{"encoder_arch": "transformer", "train_examples": 78125, "encoder_mlp_ratio": 4, "decoder_padding_mode": "replicate", "decoder_widths": [16, 32, 64, 128, 128, 128], "decoder_blocks_per_level": 3, "epochs": 8.0}
Rows from block 10 of the decoder, named by matrix and row number. Rows with one number belong to one channel. Each number is 128 + 32 x the weight over its row's rms, rounded and kept within 0 to 255. All counts start at 0. Numbers have three digits each. After the name is the row's rms in percent of the matrix's.
# convs0: first width-7 conv, dilation 9 (decoder.decb.2.2.convs.0.weight, 64x64x7), inputs 33-43, a 7 kernel for each
# convs1: second width-7 conv (decoder.decb.2.2.convs.1.weight, 64x64x7, transposed), outputs 33-43, a 7 kernel for each
convs0.0 099:127133185183149168096128117078142133146145149128128105056121151121126108118076094103140130125052137120125132121097113112130123074147096146110101118116138167209077120086145089160114092109111150117151130106126089159119134143129108149
convs1.0 109:132092127107103087123131136097126124152124151124141137159091123157138129160144146154102109087123118124084104133135112121144146120114108118114097102112170076114071155113165141131201130125176126147103144144117113130132157139143156113
convs0.1 103:118137186149156170136115061116172162161136133170139120153110104141140109114131115137217088153161177120139094139056090124147141116115154105135118174081155140136125150134183161193172155171167149186102087121112108142087105161104177129
convs1.1 094:076106102054095107079115162114079096104123084131112150118092089113101121121131122110163206151172148183125132129161213137117153133133119063098130129085081135164120141144100102057086124091095123102147142127140118168146084032088083127
convs0.2 099:157044120156122122105112091083149152118096094148176141180189119171107120133102080101126101096127143149108084137187092175135072166108147153190158189120131127121073118124117113154174174099200128113106159134128112158120123144142144105
convs1.2 086:131115148097134085127121144140119128112154127132104181122118053139114131166162162071103086118144114087076118079083144129104132146139122092108120136088132084123070109116144180148113162166150126135152137153125107156143178113105138194
convs0.3 100:122154147176176141151123119119156158121134130106138118046105124172155114061135143126106105185142130127109148117164132165150105109164141125113089077087134148149151060109169130134190076157084110109138116131114130110118114094095083087
convs1.3 095:070106120130115123127111139095119162138130064153119080118116108121118129098156134120163144149146132173131157116113090120122121077106125130102131098150081139123128177125090131140142117065105177165113126162143139092123117135160128094
convs0.4 100:156104154148102110169148115130103169156174084051099125098109123134133150126093070138136143158171170135106124102155164051108080107096149090126152124115141095196144167138110107102108067080166205129096146192115165082121129129097116121
convs1.4 124:093113153119071108167132130103112152134106149147187121109147175138151163165123159160123114128147103053143128112136139148106124118157150128110128185124108175177131092128166164132161193202150141143084058090132084167083108129161145131
convs0.5 099:144134173152145120164121149138092117165083135100148113093110145130150095086115131063156109111146121142134128125097128103125166151071156113170100130097083112160118142130142128116160050139112086125140117138101140136124123154148143124
convs1.5 092:131099138179095141129146131141136158101122107160125114062158132163131134153140138107153087107144153065085105119092129127130129115171129112093158137083150110159104191181175137160112189120168151159180169162155181199108127129184127122
convs0.6 102:101178051153139148144130067148160174089113202177093110166130124115122152165178101154105134149083121159122178122138144079092142106121098164127119193150073075131076121142087096125082113155109121085085116148129078145087159164136165112
convs1.6 095:180143192148187164151157146136137155184167127140139169162177155124110133101070108128149102127134105168112138112073093109094123092112123140133173149183201110168167199146176160175174133113125097079045102119120095133139168109107101116
convs0.7 099:155106138173144166121065112096099145128103149135115100127171130146142103130191105128133134093124090105113090092123123121116133133099131127155158173150073070146114075111202169148073083113120117100156098192094108165083139161096140112
convs1.7 101:215198163136153106123153209177137124120143135095108105113056086187159125103145154093133153144170103109109082105125139111121100128147140063103120115062171110139104129126151107149127171130115095130155124112177130148128141113100150169
convs0.8 102:034124172191175172173138141192121128121146136185104106163149153162089176107112120106097077115159087127141088141128186126128146071107132136148150128143091093096105112150118079214177134144110115096130198160188140145137162121099126141
convs1.8 092:084107110157132126177153155158131129155142158098118102069079089164166121147145134170198158192124188166162135150180131134150148112094075139106102086150138124127137111084117132095069089108149138136124089153150121075095134107107129154
convs0.9 101:084084106056131129112174181135198136147098138091120136108102074170107140111209164104125089110079133143079158127138145158146114143145144117127089172126108147139010122168116092084121151083103129153088118067131147111126110193090125125
convs1.9 120:118123092102113086128133121118112136122154191100095125147125116132129146134139125145122162098105119128110115126097108118154119143145096146157138094101186096098070179016107117180155153109103116078108122098128104134143181140161098193
convs0.10 097:131110129143136167125116078088171108157131131102119084089152146160180139201168072071101099080142127120144093167125142048103121124089165134084130118122188129162136153120143149102096110130095158118121095138102165117110112169124096071
convs1.10 076:091140129099093106095153131145152164137145143163146104122147152172111146142151148156183155153139146072103133083097115150157113078145127136094076137093072084074098065099147129165183163166171154062118111122119113169146145136165175207
convs0.11 100:131144134113091128188154079076115152185144157109093137131162095141103119097158060103105140171149114105115111088192187103185156164125131096157180178165142117158176178112096129078152038125103132115214093109124134150122126222165141122
convs1.11 101:138131159126088115130144197134127150072111140115154104113122141146167115113162136112150084101101131105138090122120153119125129143065126095128231157126064139151099151126189166064066162133119088143154165153047080183169135088090112134
convs0.12 101:117152170079153158162162118142124113138103119150123084119083147133123116142120137122167148170089173103116160133084120158153140133158141137130136137163124150159110179108094155109080132192141134142147211166081125155093182033138156122
convs1.12 106:141126127098105158123104112099126138110151105113135072042122149122111110116120139157133157096109177150132138105116165162088070124152154158109104112132141168201132023085130124137149170095142161110158114108097139104103052094166184124
convs0.13 100:092135115144155134158134139139138138127116123189178144109138136118068093169123112148154184066133152141076148083158128108096150137146096143165127095125127144120187192147120120151052117100111220090143110145149134137126087158128156134
convs1.13 095:111110072098120116059117093132146099126170139123128116163090114175203155167145185143155154147160141169118134150136128146151108116046066137149093111143130092086081092065149129170139103104097171151170145134121161095118194166178172182
convs0.14 099:115167120235129146138109169075141172092114104123141122140153091116168142138197160134116139180133110140119108130131144114138120150125111091176169179149174175109124113137125152171176126130112083128087067143119104127130120179099162107
convs1.14 100:101106102120179083098167176135110158152091162157069140150095095149092126143164093133144082155146134132219107141134124104131131132093105094128126101127165130094117170087094085144099108137152177192149153136176129114131153129163138128
convs0.15 097:133138125086112086162141118080152137124105121102110100123107114081155110104050110140131099101137130164159123175150136168102141171127132107119143137134085127141135084156126091050194089135130164125129167177121221132105142102089205139
convs1.15 089:123126117099114092145122129113149099120144111178146160120072049149135151127174130175124078121105108096112120111135125117123082141142130122160172175120145090116105178102253167163122134123116076092101112072115094215140164129093069176
convs0.16 099:116167163147079199128110146101141129077081070088102072152154161090125192160115079146133130146136142152113125054094132123119058144134114102113170125124058101155152073178193132121142108160136112000103201163122120111143071184167134167
convs1.16 077:158157164210196173183140127123163171136174152114088093096080102109139155149138145139101095137124140134116108136089098118145120098115140166140112157151205128123191207145159142187208208123167192173084129192128133090074139105091065140
convs0.17 104:114151096157132174171188132128129180127126176147159138116181108121114107141121169142136151090141150138128136125059093155165144124113156123069122108162136179125101155149074142118141156095161116133126019132154160120137140183115119148
convs1.17 095:137127155122116130139146142143140153204168199102101109146064096158160157106134139110132096148146124118135136155158164157146164120126084100127126091088134071091102102125068095138129083117091161160129145152186176139125167154130114137
convs0.18 099:123152127152137156109167116140111121102129143171151088115142142109099131111151166124121108108100135088100086138119086117126173170097148121140146081075123149111148136105099138159128162154157107117169092131142138146184123109193096163
convs1.18 086:141138166149132146159132142142123121159070085144184147141090131129156171117114109127178118219149109090135115106115092151116079111118103168132121133065173159163180153174165112191112145128132087160110083153155101120066107086114120102
convs0.19 098:154116123033202058171192157097107153117098156164092142139113193111089140135166193178095127112148152104127126174136167113125073122193144160077140118116128107126140131116128159133049117074168110095072122147146163160132137161118139136
convs1.19 083:150154120108129145134152144127159125125101152099175128153138155121147099149084074093140120110081124096128120150122148178127129125089141117132131144129165137136149207165174189171215146130146104101088126130120076114070149132121127153
convs0.20 097:117133125159166144226073128099159144179125142148079084089123160093187060103182138144067069132089143121167105136112136157108161079114116102080100112109089097108082074115121083092129130137145107112185101111118148156116086154127137125
convs1.20 086:143188155164233214193156105106151141128164072100094103114101121102104096179183133134171150126165107121142136088119120061102083134120143134139135100115111215115128178169130117089134121125139103101132120161124175090115038114099137105
convs0.21 102:143129151173137146173106127122129108116103092112106131163110151144161057175156168095100123112104104111129082075126096090127121132119172097147125132088115119143122078120089073070127116130117115162115113119163100153208100151129161097
convs1.21 090:185166156158147178166162147120134178161152118200078108128126118165066117141119071126147076121133152198129078106106109106092098149137114106113110132110180155135138144154155102166143109148122150097127148120093151124075108070139116096
convs0.22 104:112158116167190103099105108143124184187127133102118116120164172144149105193181133126153121140129093105150152123151175159133098122121111104121149128114027063218078055090133098163162050148127124123161104121127093093119111183132141177
convs1.22 098:162131189152147139140143156158174161148144083067076122103123146104104080104114122121188147149124145155141140134108119133128155096088114121099087127173185137178169178173118115121069090105046193205159227203164157160138141124135106094
convs0.23 103:123159107163119123145152078119130139118114126171128128116121089157087198132063069093117110123090127120142155162163144120086094114160161143152192094133115139173090146102131125134155068143127150069181119114165180093076117123232100123
convs1.23 094:109105155139111093126095105099108122133117083117155180156117136124138140168166200159159135101222148165112142112137145137162125070122145139128135161159140142137103093112162134084099105128175142181147099138070097156136113094091116131
convs0.24 100:163102101149052132129169126110095163059119144186145161124160113125089126155123094133122099118137093070175113126112125173135147136104137133119093088114157071124167102166163123094228140145149094090158112169078138072234145160148123129
convs1.24 098:060046071069081068107100092077107105122114189143221111150118139151151135106131148152088110131140157100150123149147136119124140127164142150139136132146159161107120121099169147143139151142154122116113124090148113134091151156122113109
convs0.25 105:130135113095117077090166149166118156125170154138113076200142169160128109137168164165123122113092136155140153120084090118151124097130121147140181166133140140248101128111138125106081120129129166102113142106153152137116099163094110083
convs1.25 110:121139122099135147127123154136159181140128122134136165135121159163149120099149132090159097144137156130140137112138172154132126165150130117099144104143112151151080094128078172073124163111102134100103168099078090095101110107184147142
convs0.26 102:143143174136115112126172112104100153153123109092086159089161149158106133148166125144129120097145108130164142168169121151109123131131123094122185131115098144160078128142127146156163084058086117094151172133068105131147158101143127144
convs1.26 109:112115130134107097125099114145145164153133121153164186149147076136142100077102124119151102122134176161176138150127140119139196139133153087096097124140186123138114167125137116151127082090099142122110106191170104065055114124072000078
convs0.27 105:114100164131125147111119116112161141131133160155168029081136123120134136126069115135105115087200183123133138075121115107103087117114105161150093109164174087105146139122104192117088111159106133126181138110127120141105156126107142113
convs1.27 120:118118062100072097068126171117118120057131184142151140143203122165140157151137163173112106142110091111129105132121085111150125131102112120129104099158137124073116181109162158150182132102160135155170125165117131157154107154116141172
convs0.28 100:152110120142107117123121135147103096101151173156100113122176141118075131068084002086087099145160162107160128116123144068113122135203110098101145136105132181059101117143115069165113152105094108118138144096100144106124162086128151087
convs1.28 091:091133144090106146149168155110122134159147120097183165146089130124158166118121156147118147162153142154146125082097112084099089116143149164143091158102081129158109101155141218129122238192121170107088112168112072095117085094116119136
convs0.29 101:137209098061155154103095128136136084108124090169125103138111154142146116139124076148160096172092051172170127086123085146117183167099120110104152140152139076172111134167165155106158092128134139118076151095082200125204153138153130154
convs1.29 094:125090122135120093113133128155132128137110117147155115127087183113111093122117143099079100166126158091145113105123131107062109128143096082128128104094167120104161081148154082184116162197166163171138176091154105132135172148120135154
convs0.30 101:177126146163117163156071108193155139165079102055121149136151154129087127138106148072082142140083158157083134102091186171108183127093103088064101127120107111079110178162121115168137078125092139051154155113128121127104148131109141118
convs1.30 091:189179141205180212141165147159158113110158159095159125129091085130149141115147167121107126110121134116105107131081112102133141135097143091131095111182121147108157095146093130125157122147144142152180119157130171150109114155076106111
convs0.31 101:117145105165141106070105173135142128125100178129084062130181194114116180162154088142137068082071091103140095149086168093118089158114100162151100110117113112118128113153149136215157083104145090133117036122141149158180121163104115138
convs1.31 118:069084106153061075046128105118153102082128143141156116135076135112126115116122156099165163131153142182160139137118104164144154104113083163089107101175236166089172144164123120135094089122110107097066066138098104098081110166068101092
convs0.32 099:092181168164150151133125115101095118159096171139193169089163121115120119174087195099093118145169071134204054096075098144121137140089097133162116200115204120112108121088133126072095121123131125121047160085125117113099120116095113078
convs1.32 088:125156169106165170194097145153119133196131079107145098065104048140168140109140122191151135141104108117120173112136157137074123077116107128124146154148038110176176096157120146162152134131129130116130144136135122124163128067106153099
convs0.33 098:144107184135145117198119165097171083125164160168110105151131116112161124072119132134159074133063103126126123116162109149085169159172114147061079194124164189134106111104148139084132141171130117095130139128122117049110109169126102116
convs1.33 087:106106117129096165117107103113105134079134191147114160218165144129102133128116112131138125126203115142195125142122132128116149098107125104108105107110156106117171172201114108149146147109147113117090109163077100102158139174104062077
convs0.34 101:135111118162136152161085134125088167110130115133130134102122136104168177104128145116126125135124056141080129122117104107141080131122116113044100082082095105114108115150116117129159105072056130153198139215102151116157120110158208137
convs1.34 090:081123124115131121123140135131166141137106188152187146103138128136141154130124118103124126150167109113159117089128138102124139098104104123149176131160101124120103231116099085061099122100108133158118147089134136141091112107093064099
convs0.35 098:090166078125137087173107116120120152107129128186101130148145115126123100148117081075211112218074116124102120098131161152140166135116118060153175146168144170143141137132150020200043160089177060153138110119089101177087162089047131131
convs1.35 088:113126116102119137159129136171121133137116131069162125175058165119200174144137157147138209112136097175130131134109128122122111118101142133094071086112016089127126128155102213156148149146117155100177146167135134162171196132112190147
convs0.36 101:104123091117103099129077150147092087108138165133107187122127093108050131163094094108117104102132117125126198102176123211181129116110107134133119076132118117170177127103118110142100140130062106123133193090139137143112203070149145123
convs1.36 110:091058087109100053084109100135140064157106060145117131128142100108122115122112123149136163126140145134128160171110122126132121095097149146148096165090161118104124058093142131122101095109082169166168158126156114125094141149093102113
convs0.37 102:158161090166141190125106116109127128126181118049142085132166152124137186124109089158194153157088120121156138112171188145067121119198118143120119100088117126121083048106117115101112104115116086139121106137080157108183148183106158161
convs1.37 094:090138133144138106140130129124150107048174160073109120089146071089106097110122136123092155135199165096098134126155153140150128124111157140173115086199098140103053234098064109094175155100194185129136107093124127090083099126122093164
convs0.38 098:153157161076142099112189100109082111168115224166167130136112113160150098089132085162103133133077111138122116113140161134168120215113087172102151129114182136098096093109136075169145117167080143133125092063121095193133084156134153109
convs1.38 095:164166125133112128127139217142125118119127101109157161112115143136185091123159127114157158098120108112107109145135151142089136149080143095110151124071063140166155124175107127047084154110082123132189109129126143172165134097059125135
convs0.39 100:120111167180154146126145110126125120133072146237061064088088196172100123125152095119140119092097160132124139067117124102139117050091108098145131105145101082129152126079145198122145125114116073103121128097176129092111127123116107121
convs1.39 092:150168186143179140162120078115169133124142080034085059107067082133135116133162156141145132112174137122117114106103139104116103120109100146091115109126187159120101141118167108083114180139135144103147124113103131108120104100118103143
convs0.40 101:166148142196148115145075090108109127114146173134108114112119082142050136124187090083134138126056150142101048057144152165141106151124127134083122115105099127124123108141137140137094083108095092138111131152104143157113143115163160121
convs1.40 105:137146144146154142135124197148193135138138153077066125095040081123166117138161141106127194159179140139120106136109159151117142143113170077092120143113136116122115115142116159137169158103069170101180150157198176102117125066065070099
convs0.41 097:147119167197171060176060096148118140148050196099090128114126180091097076087200102134145116160119110106093113134110110180169149154129128191106137110150160142181077097148135132125143163169143078126122168130094105143066121148139086121
convs1.41 096:142175143141148139125131192141138127136145108101110140134111135125147144172181171106170212142165130136131113111099150129070105108121140091092154162105072123105126141128141140096115189113117117074141157154143111115132113114064116143
convs0.42 104:144170149114115154107128123091176172125146099147123129108138182145153139122128153147147156153082120066136114142166135155144178122075147133136112130145125136209071080082128135100036129157141158098111072105159175128144108125026078121
convs1.42 119:108083119097105073088119136127112099087140128155144090152067144136109126131104129120119079065117127100143119106112148131135126115112130101118118100175136108160049191126104148090136118105126124131158112093108126154150125139145169103
convs0.43 097:114119179152201121140071158162082138112075099120121095176143129115122137150123193046102112176187148082148136105100119075124137144142116136112069140107084116111062175076142148154165098099074128091127082135136131135120127201068132167
convs1.43 096:149119136151106108188182144134102134120142184134124116072149095151157136181152134150099122174132132122127119175162132177114129092088071068064114072096166111048105081098110076109094073110125153163199150194169173165071147104136154192
convs0.44 100:117153146191131088116149102131112108184102145116088096097085104053122053051135098135152145167119110124157112196100162101095130135125116166101115168137091088038131123136111121147024108117158134115154109143083117138134096109146124076
convs1.44 110:132094103114106083055151127153130132084087089144128137086083115135101116131145131103115142156132116137050124106097112136144139111146128148156105114084095133131103141114139145109065100118139150141131181071092146137111089041080048087
convs0.45 100:116161136097141068149127154145200107137140115106146143073162144141148120083178116147124117087133114145113126059147097129120141135115143131103143103071101093128143114095134137140026124104130137129139131114148138125140158134136111144
convs1.45 130:139114107110137123124152126141152140147164179127132102126090131114115103140150129140098118150128145129151127148173166139127090145156111092085057063153187200118123026066087091119141092093109167155140147098158173113091137152165183170
convs0.46 098:126138110129082160086110139124179112144148155081119156107090133131168155123110163144158076161109145120101188140122132059131111143129128123153172086144115064110099122145137121081139099061133153172185084120147138137125118113118134131
convs1.46 084:161164136121132129140123149162118130169161138163170157165189186102163118174169153132062214096073088162130102107132129132160120153118107142158102129126137146137129150149136085119074110125167127075132073115155118113135145138118152171
convs0.47 102:155083135117135159110154166131166158106136105167105064104067164149104099112156110134094113091119113116110078103140097120090097107151155125131120149185149134088098160155095157143185083155175195074142109200106097070162232157175139058
convs1.47 097:103099133165155115107105138124119125147147137106137159188108169114113117150123090081224129182123173192191140183128138151170156092072083113127147117192224030120147173144115116162137092109127103192115050095123148091131174177129114152
convs0.48 098:152165154113081148111137140168114157082124136103143127120123114129124130131096142165106118102103073127119112129072154123141143141123146071103107170090117164115095147112068173152085051133104150057119134123166120131115072174103064153
convs1.48 091:112114107098104094130119136145110128118150073121122108108089082125142101102171120159149123111109096159130120140148155162127128130081063151120179095157131106093097095142120073113064075126118154186132143086095151110062110057113110133
convs0.49 097:122118132171129083129102117160152112132148131114121122147075100216054176212083111158115133097186087138126141085108144073096141171161101140175140089112149129236146112172126143165098170057121166086113119147154108151137102074129112129
convs1.49 107:082105124130096132143099135117169117172132139226154099106135143135145159162136166147120131155125199157109110164134144134143125131051138091164092169088098147135051091068191156109164133195118160110127122134128159168101128160130138116
convs0.50 103:138165211154189142182186115174197136124148135118126100097083100103131182154142193091137113186100200105144152168095132112137125101189090130101150177087108133129126106111154147118145163125112117098180116130155177080115107067073109154
convs1.50 116:114129147118128145131111139136135120156136104123120058090161117092092094099099077118151150141156139197140129112111125112102112124106107096114127098133130132134147111146135114070104074095137097111092168139097154134140126084103155098
convs0.51 099:133163131160202122128122088174185124086192169095136108115153066172141131053111094143125090135125097119089115105083031123114110104156097136169140129114075033117111099185101155135154130140139143154126213114108143101128145167152157128
convs1.51 106:143128124151161168143129129105137174154172119103111094091091111141133158184168140118191183158119136175230111117070093089106118136122172144123125101093135114151156174177101093153088105074114101109061134181179228094098128135130118119
convs0.52 100:066080113151115134142155134089135117184108180148147132115155153164152171087218143125136166074129116129069132114149144151162152142135180148179178083094115114035109127092158088105060030063173112132142118132158077146155109131098089156
convs1.52 114:146133116116105181086115150116128163104125159098105112093094117119108132108099163098185095123150117179052087103106103112109137150144141143161129108140159167109178084236153153130163133192113118151100110154022182139111164135121164125
convs0.53 096:090133143158249164142135166112128171115125124181084102130109127127078130155155117149160140074140093069129098105150148142141154206078109159100134107142130190075112082140135183102141116135142104127129180099071113196123096133092099126
convs1.53 087:177174132156128117130147206155143140136129128093083101112120097124191141123125133111165186152140108147182097165120135123109118125068116090123121135125105125117132109126110142102115191167123145145200128142132175099064112088087117118
convs0.54 097:177124118145169161146113073091091169149147127154174151143132127041180153134172159175140057090102171100106161110085114098126156183060093093098112170146113066142136161133165146100095105130117067159151087141149147156083082172155083111
convs1.54 094:151190128151180140122150196166180150158131147153108148151180128097151135143150082143091214071103112091082139112155145118075107114171130101148190146143076164126112074141081152118150158132106108072174128122130113134161127119101156156
convs0.55 097:136143125169147165127090109134169137095114119100161185101162150030142113130088150137130138175187112132139159162172096116204127121164118083157116158103096075054129155153114142079168125097106153114132075107155130089132131160142170105
convs1.55 092:140138099123147184163108102118115141209172155155091094133149095168114167133128149142082096138103117154167064128140118115118115167145145153165158132100140149144142162113175115127118137097138123128155129120122193157117154119155157178
convs0.56 103:109095185119104112123146153157167131169126121190166072203125135153161116164210158163106100085097147151130091071136147164122135138159116118163135150133109106188147121132047123088089119160096155146109140047092138107097096187108102135
convs1.56 125:121098127123154120099143143152144151165184115160093137107100133159117136146147131106142120117100115125096182150159151146168149109105115076085094103118137093121018127092108121116123107072110085125120116114133130192159185151207177192
convs0.57 098:146116151209147183167145159080174122125113155144135102111072053150092110165186107169159109072123105110108151167139089075077114072124092103096110091141139118195099118126104040099145176080108169127086120074105141173110059130150138085
convs1.57 085:230205185186197209189178171146171121145152133107094043118128145165130142179134139134171142133134143157131141098113129145126118101116140125155117111150155132143151141178121153117138104148191103103129142135111112059107042094106146135
convs0.58 100:164111148136114145165119105159177109122120139097115111091135127092097173151126113104138085097125100101154130097162127130059153125152149133172161145115135155000094110133155119134252128139130173106100038132130118158097106164093074091
convs1.58 114:151117110232152065130129155114158160125118109087204110070131147136115050106179107136105180077111153093165113160101078110131134117086118128140092088103178157123172162184128130102091155106136124130155129100194120105125089124130074099
convs0.59 101:163141104184121108153160136120125115121114095117148152042087098146117107192148057133148118114126074165105109161117113110168105109149115100109119121106108114137147113099139096107150112078125110113159150154099127131113151125174119117
convs1.59 148:144090159139096135079099106098110125112105102095105178109114169169108195122134161124143134156135144152086160161114108146128159094103114168167147149068133021088156115195098109143114131116080108166106171183130168171158189099106142104
convs0.60 097:142152098099097124112102201112071076129127097159161099100152103101150074101109126130128072087177143143097117226138115148134081116177122094086093151129118102159124133046129113116116062123098102148071122124110049029189090101042120162
convs1.60 075:162183146239129157177138127139240156142174095188125136104126130154130145090108119153123154135116128083123133065154103173115125094132085144105117127149171173076155135131197137125092164148172129117154117138140093092100105164121100143
convs0.61 102:145158159118125139115126119114101109128135108173120073128149120148191146078091236125093102084091106078134144143145146088122159148114132140114094141130189127188134085139136122127120105016109120178101084175140121152129098130123117113
convs1.61 101:095124067104133111118135142100128109106121103039147103116132041088112093129126051112112160067153193134137130114120112119136149153169144158098136113174098147109100134155053197088146131118145180076133126130137146104147104126164109095
convs0.62 098:110161136128103067142117067103121119119134087136114091141085173146154136085125195162140155159193156107099093125089138075120097113058104075091124116150128164136072171148169162123177179078104132100073147101132126134142121122063126115
convs1.62 101:125133132135089154139184177132170089117107127141113120120136141165127136111137111128053016114105107118123126125146120182135133126140108163110132117140163166142114080139142114099067102122081143145124139089084113082126107114131167122
convs0.63 099:166124142151192148105120040055159120150167148112127116179161156139128172112142115149127086104119118126093163126164108161162187076144078135111103142154106132118167169128137117085133159146128116103136112157100121087128104187110142106
convs1.63 089:154153150112112112110150155154137118090121118101136205117130175150152084117151129120132155151139127096093155140159097132123148123141092094087080090090141084093114115123113126164129065071089132119131147194183153174170180133124116117